Weights of a small spectrogram enhancement model.
Model: arch unet, norm groupnorm.
Training: adamw at rate 0.0015, batches of 128.
Rows from block 3 of a small spectrogram enhancement model, named by matrix and row number. Rows with one number belong to one channel. Each number is 500 + 40 x the weight over its row's rms, rounded and kept within 0 to 999. All counts start at 0. Numbers have three digits each.
After each channel's rows are labels from the 100 clips, of 14976, where the channel reaches its highest value: "lies over" is the class under the peak. Only what is clearly more common there than usual is listed. The data: phrases spoken by 400 fixed synthetic voices. In brackets: how many of the 100, against the usual share in percent.
# convs0: first 3x3 conv (model.mid.1.convs.0.weight, 256x256x3x3, each kernel summed), inputs 128-255
# convs1: second 3x3 conv (model.mid.1.convs.1.weight, 256x256x3x3, transposed, each kernel summed), outputs 128-255

convs0.109:525519460453504474423465442453517455453500497500570443430449480509434469418434414480537412469482455519487531487439450448526513490503497529532545504521522540522526500518501485570532488493451519480526492338435521479490523465476489459464482500494469511508479493442495539510469578488502513508441491454465492440428483450503453473563529505437460405452516523468515482516510487529464458460460
convs1.109:446544503505529536513506473487554559519480461548545489503523493494555529537476517545567529480499495495518455472533478528482540484478407473445491509521540442465469435415548428536460495491494420583524507597549526570580535583543542551581493583573492452517519423532544502461557520575563487557495502477512541508510452464520489439472500492566483536496443513543511532444509490498505528584542
lies over: /ɑ/ (34 vs 3.5)

convs0.92:509558446470513453477482560477571512541493493415444493570515536509509568503496489469515536588550507486526456507473514566533562568487499443542488517454452506496478507513487467535517450622521496482521587509489514543481482553557453506513518519524477513494586454547489568529453509464491498506463512505545582529541552476552468604502504520512507441562503516497508554461593542497587480545531
convs1.92:509504518379497474463445516500526478472468553554532501504442564500563518533463524437469476557558518581450532476480453473486571448544538560514532510522500493514504500568558560509490504528525437485496510472513470460575503503463487452477463532532444527536540536498523470535534457503476483453460475492522499567477593484520563575495443502524549541439559530448485645474450478480565413482542
lies over: /s/ (28 vs 3.9)

convs0.9:489478499439437482493468504537460436527558424545469510474498471416473454422491476493528572483531463451500485549484580498515419523485487468498472444475397539476458484439514577526454494478516579525473459541445478486462489471483482529461502457463455510448524493484460478501432467476505482498512511502495480530517438542446483472483536485540523486518493498536525521471461518456517509519513
convs1.9:508468497538541512504517408481572534501475532512496512420508455521518522528513484511500510540452481528467472603531484485443604483510549502464517525533539515505502495578573540532562469439482496516499459506501500505499486509476523518502512529509472557569545529495578494574583552494545550490459565521503453504556545521551503428541540533571418489469476521488532509428477446566459520551514
lies over: /i/ (29 vs 2.6)

convs0.80:503519414473504472484497552442568544547512434451451458567561533505454476456534432507500586558547552449532460521502507538518534544449468434491491556546435502486499494467453521573493492524545514496481582557476501577456504532526433533520508530482484480501562439556449562501464502441504475486466554495508552555539510487589436566543513458518493488539488489487510519507572560495509501549430
convs1.80:518537539393483465482477548523498489468433504550520529468423549513562541556458524429487503524546538564533533482499448477501566432518518559570538498508519487517543503549581560520528508579527421494485521474532467489569510506469525455499455525540429495565547516530516467532513465512481486513456456474534530525471532487547556582487465479541533523446574538448471633472482479468568450500541
lies over: /i/ (33 vs 2.6)

convs0.218:506499488454470391410490532476491445457471523505518452518489486499475532459443509479441478493542553488404502443532456447473456486504466518502477430465502514520489508533435558437528519550472503468489480467528507495479499542472545461458458457550478410542546447487461492464515490528457395498412484447525549524468486466452573494491417473522520506481482511385477582482509527454594426431515
convs1.218:531456436477485513482553508435489527525591585463457431566561581453493512455460505459465553482421459460516499534505526536462471511534499530448462520485507467461436427547452505474420516443453441524500512556482457507452471489526468512576507478476561489446527492573505519529475428496492463468553541542470506555577459463481480548537472465524543504532531463555491465558472562504488592471412
lies over: /ɔ/ (34 vs 2.9); /ɑ/ (31 vs 3.5)

convs0.126:467524459471481496383506494486531512533503479562523482562566521469474500449397462504535510498473516490425449508527461515507492479497490569517504452524395551513468444471507545580507478515502558516513523513506515519537564538497528511546484541519582530504588490559511524514495506496524524561415468405467464525459474441498447471474484475508472546439481490468413540460496510449544426442474
convs1.126:503537475462558547505550509475529487509471465426462475497418489492451459492525410457522449532563537547527484483470526535519527514504556511487526564462529424473547503506521427483494508568536449470490561423432441432448493439450487453353425484460445516517455470445514500488446451402463525501576503511505518446472458494543537488525504471395502429512521529485486508531582467522463513465505
lies over: silence (59 vs 25.8)

convs0.111:572574576472487536546533530507538430499510460433487540489392560497522545529454492496566530544540505482468463470481521498492495503490464464426400515399515506477439477509417487387469520504472418584518504565552456494532576538478544458524462498547526539583583507569505598593455488554505511527507487487486516509479484494416557504493487473484502466474513478555481507498446467481548475513536
convs1.111:536495544511422483453488411461492493501563614568565470491542503517514573456548578583499553483453488482496544506502461438493514472521451536490512428566465501548468535573480481542480507427443554482523521522509499503546486535547556513604565507505565540552594465587496471573501550527510544490432522514506518538513521524508437553488509594570487506490472504461491453472526530524551476567502
lies over: /ɑ/ (35 vs 3.5)

convs0.106:482499467511502404457511437461511494510509471475444500520547433480508420462492443438466526484461477556479496508511524508479505502531526568500403528436535547501539535531497559487449541475478507522479490572461481542513508519547638511570486474454559440442547397537454491507498515489494424519462555486532530500487505489483511485501484514441521527545472545418481518450488526491494445511504
convs1.106:603519561469455431445521514494488469464505551513515468478484538459486500478516519451443486424473521501622552527506472445511476525497527575490505442510455506513491529577488531522483517539470529468495524454494496454500523471468494456500478483502478517491525450515494492569443413499441509474468524471509585480498488532559548617521525497480571470504525503483494495536568541465516490569477
lies over: /ɑ/ (41 vs 3.5)

convs0.87:497520534446540443436492549462589517500499396446478474510512536489471462448480517477473505544558498517541488497493497521526584546411460480502490608518501534499506521443491425533490496551452502475497530495454525529539494514587486544536485565455486503497511495545514531527464526449473492495503525519555561501547503538569451566505508490490538483497466484519518535513550488510556539568503
convs1.87:457527532401462451469492550512444461481447521545566520474402494507534552554473555517466514505571530507440524432509455491553498449504457502520491466506511505557515507508474481502525519495452445488563480499563519472584519557526538497518465518566483480541542538495447491488495501555497512541494419474553487527491537476468569505460441476529509561448500529431450566534498473487560436407564
lies over: /aɪ/ (31 vs 3.5)

convs0.108:565574522464480558535483481413461470502506483469593471543464582559545556412498445461535535493427525479461442458497478492537513500495477522437511510444521478471494449581496519492528450462535517509509502491517520517546545484446490512446486469498474512572608410507469559523476488565468495509423520451488516516449537453535482481561502481518460520494503531487463496506499484520471489533516
convs1.108:456399575411423470451525568500476484501534551529526517463498546475408561529485547509462520429466466474376532488495484461446490492492499504450504454524496519526413498486506487506479503434370500486463517528512513430497441473457552425528534470453518521519547544518531480523529450513493483463514514495538461519614546498477529526483488481531596506482467495497453456527510467515497548446514
lies over: /t/ (35 vs 4.8)

convs0.124:434479527436458494507449522527464508513490410498541527493475458516497565500509550514457471485508467523486514438477525530541519454449488552522541499542519557536519507371501523566519548531545528466518499454506486429527490458582468447511483442431498482460499514540476489472480508484462520473513424505469483506492477493484400473357442483476438441494392451410465491488494507509519472434464
convs1.124:538470452568550551524502502492557574555552465489481506542549469482502463461516477522548520545508462483545411541475535548485579473469505451493467564453541442458502443473472477520458412473475502599551518589477550597574499521562572582551527553514504547466530541553508565489495562480543550511527550517559503502513469475534491451560528515487432468523482486551505506472510509562469572572472
lies over: silence (83 vs 25.8)

convs0.118:483480474500510390463563458451518476512555481494510476512559490526507450472531490444503503489460469519481530529545506509449484539521503535528395505471512591515535523567481554467468539522447507524494528548474496557551509501520572488536509490492519422439551399521447511521507508501500414518449549477522514503508517456496521530556445502409497516510506483434452502510523527492532477535487
convs1.118:588546558469438449453494510490495468476477574503521468471449542473509499476533501444466493483503528512626547474535473449538488501506537567496525443493470488520531528566491493509504498577469483475560528430490517454496527493481479444489483476539459541547530468523487504562440444496464536492463516482523577477467531538569529592486524527469536477506520509449503484543603529489509487572504
lies over: /oʊ/ (27 vs 3.9)

convs0.219:504478476512438420434510504454481523402464541504493457496512451475490536445410476460397508489520526501429502515534467438512520497513504532480484516457498501486484517542514532478490483524486465564512469504535509476482486549456466479495469470562460487507567439541446503542513467492458379463355544446524534547454467430466569487505423475523478507456476546406488551397477531440548428492561
convs1.219:518471474471498499503500539447454491554563524429436449506512508444486479470473514457469552460422427458487504490450540544466449512511482502457433510453442503469412491513395511420442509423406477521486522557502499497432468498529464483555557473469533437416475505552474560474501437519530450505544519539466480543567461485483470568499454431506593487534526472531469498538485527462472533495460
lies over: /ɑ/ (42 vs 3.5); /ɔ/ (27 vs 2.9)

convs0.192:542466462482493400443494531437506456460473507452464443542480451488504483485451492423418518490529525478404485437517447447503465495489470527516467429466470531498484491506409559417497493549458495508492493463506506504464477560458534488485451480551480469511545435476452480464498455514448394482421531463527522549460500463440544481495396465531530528487463545369463588450484524470589433428505
convs1.192:525440461502493517474525513460480519536582575460458454564523568447458520456452502480475549496430435465485509529453531528464459516525543540447473518497488478462413442551448472469404518416451455518504495553445461486439481446512492495549527468440563483430522495607507530515475460461510473469540556562489483575561476489482470548540482480520563479520544470539502460545469546479479589464434
lies over: /ɔ/ (32 vs 2.9)

convs0.121:473516509510472444496490452543551496536528560591473500537598500518465468441478533490450527457465572519496585456525467501437553514504538608530493582505475534541500557513517493564455539539505575449538509511491533485474520471520499537492529522521491435400518403507486469450499480441487428517435458417487517441473457482518460551499470513452536476492491479433477465494494506482486455480476
convs1.121:492611458483512528479526442467493518481462527453485462475427508443511463440458447477492489568539564625523543473487497523543517469527505543433499538480510459544545528550486452452489532492572462490544540424477453438461484474489460442458392487456485435458445378518481459450424442476486498525553501489475554486434468494553510522488469447450540495499544565456472491526526516459493462440494
lies over: /ɔ/ (35 vs 2.9)

convs0.52:533537485458483498423487489513503497536569477563545502434526544518523536419495495529527475511509486499465507574454505473566458535434482524502593451583440527501551502493600513636526502468493513503471468433430517442524504487508518529531465467446474485478498499491480478475455504502525493513421511466536451574435469488520503452539545541488451531453494516475519536477510453489522453500556
convs1.52:427506462533586543519509509456598554498487500505514450555454510465500521599485446501555545568549491541540448510532474539440565501516471513454510544500539477446472443472555465547502479523504414540486524505511453542543549553548596547510480574534515479518506495480560489501520510527549493564548521526533520525478543465517495479509495490541471480484528475529497469521534476525488565535501
lies over: silence (82 vs 25.8)

convs0.97:502520513489502523392536511516517531531551476557583519541544543512525552429436513523516486539509470511450479527524443483508470476502490569502524465505423535517469474479504536589498473520530545523517518542522497496582524547520542496567485525512544527509596490580497497531506524534519538538449489419520417545456466450449478442477493490518437537425436487487466488403456460464493439467510
convs1.97:517510470489577552552537502483595526510495484449473482502448495489494482546542420443561497516531486522553428483505520536453596535492530493471489588439552483437496478485521481494488457577523443497484545493462484513492545470486529527443492555518458537528465506470558529507494504451524512521575506525508526470505539501538524512555501507457465426523539494549521510538556501565458556517494
lies over: silence (68 vs 25.8)

convs0.55:508436419519514480505444454436416488502483483443386434457477478407490407474442481402436526430384528487530445498529478477484462513538534575457479493521534519447485439545471507507539478497501486470484503449512476517492492523551494588522478469502494426448483453506509485459483496500534453512545510486467498548498540483509513489499457444508531613512539511517466526480459527468466553389421
convs1.55:490418510453451464472393519513491463483502446522496507513539522562434537534487475513485489438440467445499523509485499483460513485487490482590553496523552568528498501443514612523535510483475567431426445502435475466496436436443463456445512441416507492495492531403465484461554486413466456465409476464536428480518554527517443498482519526506502476510464444472504466495466483474495532560484
lies over: /ɔ/ (28 vs 2.9)

convs0.30:540588449493506496503402451489475492554439372527463525545475538503522443479512425515530573532410441485514425516531520533476488498476514494563475468488492519441481436469440475512523485536476519464479445461454477526454538506544523499517457528455418376530528481461448462417512503496467515539536481495432554529480469523518454397491532516558476528505531506534515482576466520461494495475412
convs1.30:463434520498449540439549488517522556488538519514516543505595528497452552444468522537499468542503516511448508551496516490500552502495542521502522526524558475509517515536561477533458506458521528515485520585497452514529429475452566500539504454456518557523570484585554484575501487494482515439489508501515429526519479463487491441524505522526471487494479525531462452424459437563484599481480
lies over: /i/ (27 vs 2.6)

convs0.86:485542464451493431482461562452533496551511400452494509575495568554457551516491501473491591584556544458487443465516473524497531515377476442532501556467486471485473461465496494552512504536506521483531561500510511529512495556571470517520524519485447497537596500571495532507517501452498523519477565475503565550532584484512456529476522484528492433484489494536494551479545520449560499526464
convs1.86:523494573432456460454453564532469458474475501567541541507437483550556550570462563495458472533553515534409540463452454459487512458513543538530530468521510537532539494552514528511530525483481459485494478503540505450567498487430552455482487488528448533537519558509529480532556491502490478458473466494536459559517566503468579506497463488521535541432532502440473610502442454483541444403529
lies over: /i/ (34 vs 2.6)

convs0.62:529601513497503501493509446509532515513490537565491530487573532570579512493520511511491425451469502488525519486494499502519529492487476448513554465563515490499568515417507428509515471532515491472486479461475489436493509459620497549461424520497456497497518482500537496513523485489440553477465475475469541431513532532591480512465549516504459584522479485497507463494543483470499499556507
convs1.62:487466488526525508513561496489532536482543543513488478504541466408476482559490519525522540452424447447507495528485501510461492504549452514403448518492534480474394472489462485493416494379446505531497480541518510562515530519569490582576557568534564498452438500506521513494473502530560461531522521517487586503515512467488501502560506509518528514529525487584503486538488573501507558466465
lies over: /ɑ/ (36 vs 3.5)

convs0.149:436487478538484536461454513560452490499452461544483534504434444399431467548459434515462490464542494560465519505555522527522501539482533462482469497524553478544472508491484518464516531534479458557472450519524457492470488497558529425492456436511492407522391519426521462435524464531494456486505506473446513534469479465505546396437567500542501468489483542505503508462430508467528445476528
convs1.149:533448456511464523487486464446518535502566579480488455452568529503511484387547489517516525493464485467550497545495530514497558486499500504473473536494534482504470491577470515524454455408473520534559492582490543604515530529569469567587539553527531579471591516575469543547462556481475560467456510478549491509563503459527468550585505573504458465523490469506508470452526519569486523596465
lies over: /ɔ/ (28 vs 2.9)

convs0.156:525524522501486484466476522514419405519506527487466495507504486541537431444487528510535567475522505494448521445441466468519343488510464499487488306491412487521488498472451544425518515505492461484483512496472489512446475477462526475466447472508523500492508456454458479468454485448485483510474512512508519523483446543473513482498513479550524501482509534429502558481518497459555413472522
convs1.156:481446494568539487489537473507529568567477538465454541491507449447432456523494489507464513455436465469469467619481510530433544485443537474430415506500484484468423463547486476461475441414409459537471413499476519469449474480488499489497516500482493502444485534535516538519474545480540530528450564533496473510526532495546513462554522490507486486475479520479545466442482464498460517490490
lies over: /ɑ/ (39 vs 3.5)

convs0.130:569485531514447501498554525536493500484480602497568530561470581534465639537409493511490509544569495479498539539503473510492523492469503470518551445468482480512475508551517541490502515551532471491482484512532472491550497518523407427500458416502448548496551482504473472513514469521462493466449456472478472559453516470481524510497464457529481423454513495502482522450464443462560478467503
convs1.130:481466505537574548582503525500582515505511478479485517502477429510485483599575434506572490492491439478521431530486546502419573552470510452487466574463538539448490514469509509508509447498489497502464528519489556559484539494510543554481546554516489527517429552427563537488558553467547504527524483523513520468540561514517497488545539528461465450534484458562560450513518487539440565546522
lies over: /ɔ/ (31 vs 2.9)

convs0.44:499580486496543440545488482500502476578551393514397572480539472478558419519526456513477524501442487500503518466492529521456455479529570532519434437501484589471503528486383496461534484544524605441485463432454472541456529484592564521547493540453480430512546477525439495465490548477475514491556482520481586444506508556478477457514490522468494577564539519519491443568483528496478490424414
convs1.44:524486489554473532465545435506534578462518497528479493529589490502532508452475486532490451510483556473543478531506499476501566510516524518491552525532603459501553470526566481541450504481576518466509509574498446533528466498467535523550480471478550554538505430531537458537468512482486500484464501495480481500483458455533520445533535550506465509523460512520498447475448514551502569471472
lies over: /u/ (36 vs 1.8)

convs0.68:519523452449520502505493555416519505506454382510453421611533593597476487484494508435467519535565565480539457507515492518527533599417479488493519547503502498502503455435509476519487512573529535473455518487474464461472439513492461489421458486452461536550566504534514506533512445442448527459521519457494532525504525464547467557435496445573536497453462461542464554517502519512568525499447
convs1.68:486509589482477452469485537550495479472451481574570559457440454537544563574479566549500457492569520525465519504487441456473540473472499500521501467525482514538515528521523512547543504489471481505514471499557552483594511520483571487507469518547455495533546544495504480513549529544470500486486452469549492521530539527453585490489511525528499540415512519450523590508491444493545442467577
lies over: /i/ (32 vs 2.6)

convs0.175:507473426481518508469482489441501462505599521523439445511478514552530490463533515465518584460444479479490461474467469431468491493552503558531529467500475543472518502490554502526451452525484496449487531529504512570505534568615581539554543574542514465431533412526467473485512497482508441518396465482493532520483511452490476517508456473455424476527517463387449466484510548454487455480452
convs1.175:448541552430456472448518480538455503534458465486504541433469517441397488446477495508454430499510536517490531479450515508552477448451463475509494468492449421542503561504499500463473493488480520522548483474497499413494403414419464391400415404434431482493519480497435487526427461477446522470492487494538491461507452548519522532465525481442542484474482538438503513478527443459508480498538
lies over: /ɔ/ (42 vs 2.9)

convs0.69:522535478439490459462510549497568519527533445454473492536536511464465512492489464511487505576570531469520464479463479510519538541425461415470486551503451468474473500461463490556510453559492505511538603546479555559495508510548426556537531543486464508489556480555472569541474529417484501452492539510536554513559559519571457592556521503482486453498481499474508536498574533507550506539506
convs1.69:541505488379475455487449506487485463460458537543516497457438503536588505530468542438474518519511514526458522459505452478516547415560517533542523495505563516533527485540534559494535518513501461478542502501540510497576503549512496500526484541577481517601524536490499470506552490529517479513431468470544504519496571452514546529490433483533497546457521520445463646479445526480563428464525
lies over: /i/ (28 vs 2.6)

convs0.143:424411485531518505496481492593501520500451522521477550513477466433418465553513413538470502521500466541444529541579580509473502545462521465514458491537511535530505536470467515503499569460465494534463408505542474519482555541542546485535534459498482399459430521451505441409538448559491428502452558478465479543471494504485553407427522531499522493519497535494507497458442525434489455506539
convs1.143:589529477494451507480461447475498466501521527482495472488549526525526500412550489506529510479489510449584503516502513510532539495500521517524515540477536489489533437551458520511480459498505474504587470518478524566509567507555422563529527541555462582526557522556455547519431558472458584481449480490531552485515507508526480577544561599474455451526471461483542504476549534547515494606460
lies over: /ɔ/ (25 vs 2.9)

convs0.152:511556507418495482465506479496495489499556433536557492516457526476552508512507510470494544466550504538440488480549459465470509530517453502539491486433558521511496460485482532414551527572482492472474540491507492511509521529537627420457524520535522408590570485506502475531529505569486485550464479447522520470477477455458502469458454466533505503512465441444476500509452517398519421488505
convs1.152:542455500554474507462522491526501547559549595468465537486598488461501464437505541517460500465428460424451466578469535532478500480462540460460429504496503439501453483533489489464430435391424535536562474571479572512483446506512464486561529496504520565458533516563471553505483538479522560470433586505532498533574498475513476481540531520455476504512457499487510511485503503515503559488471
lies over: /ɑ/ (28 vs 3.5); /ɔ/ (25 vs 2.9)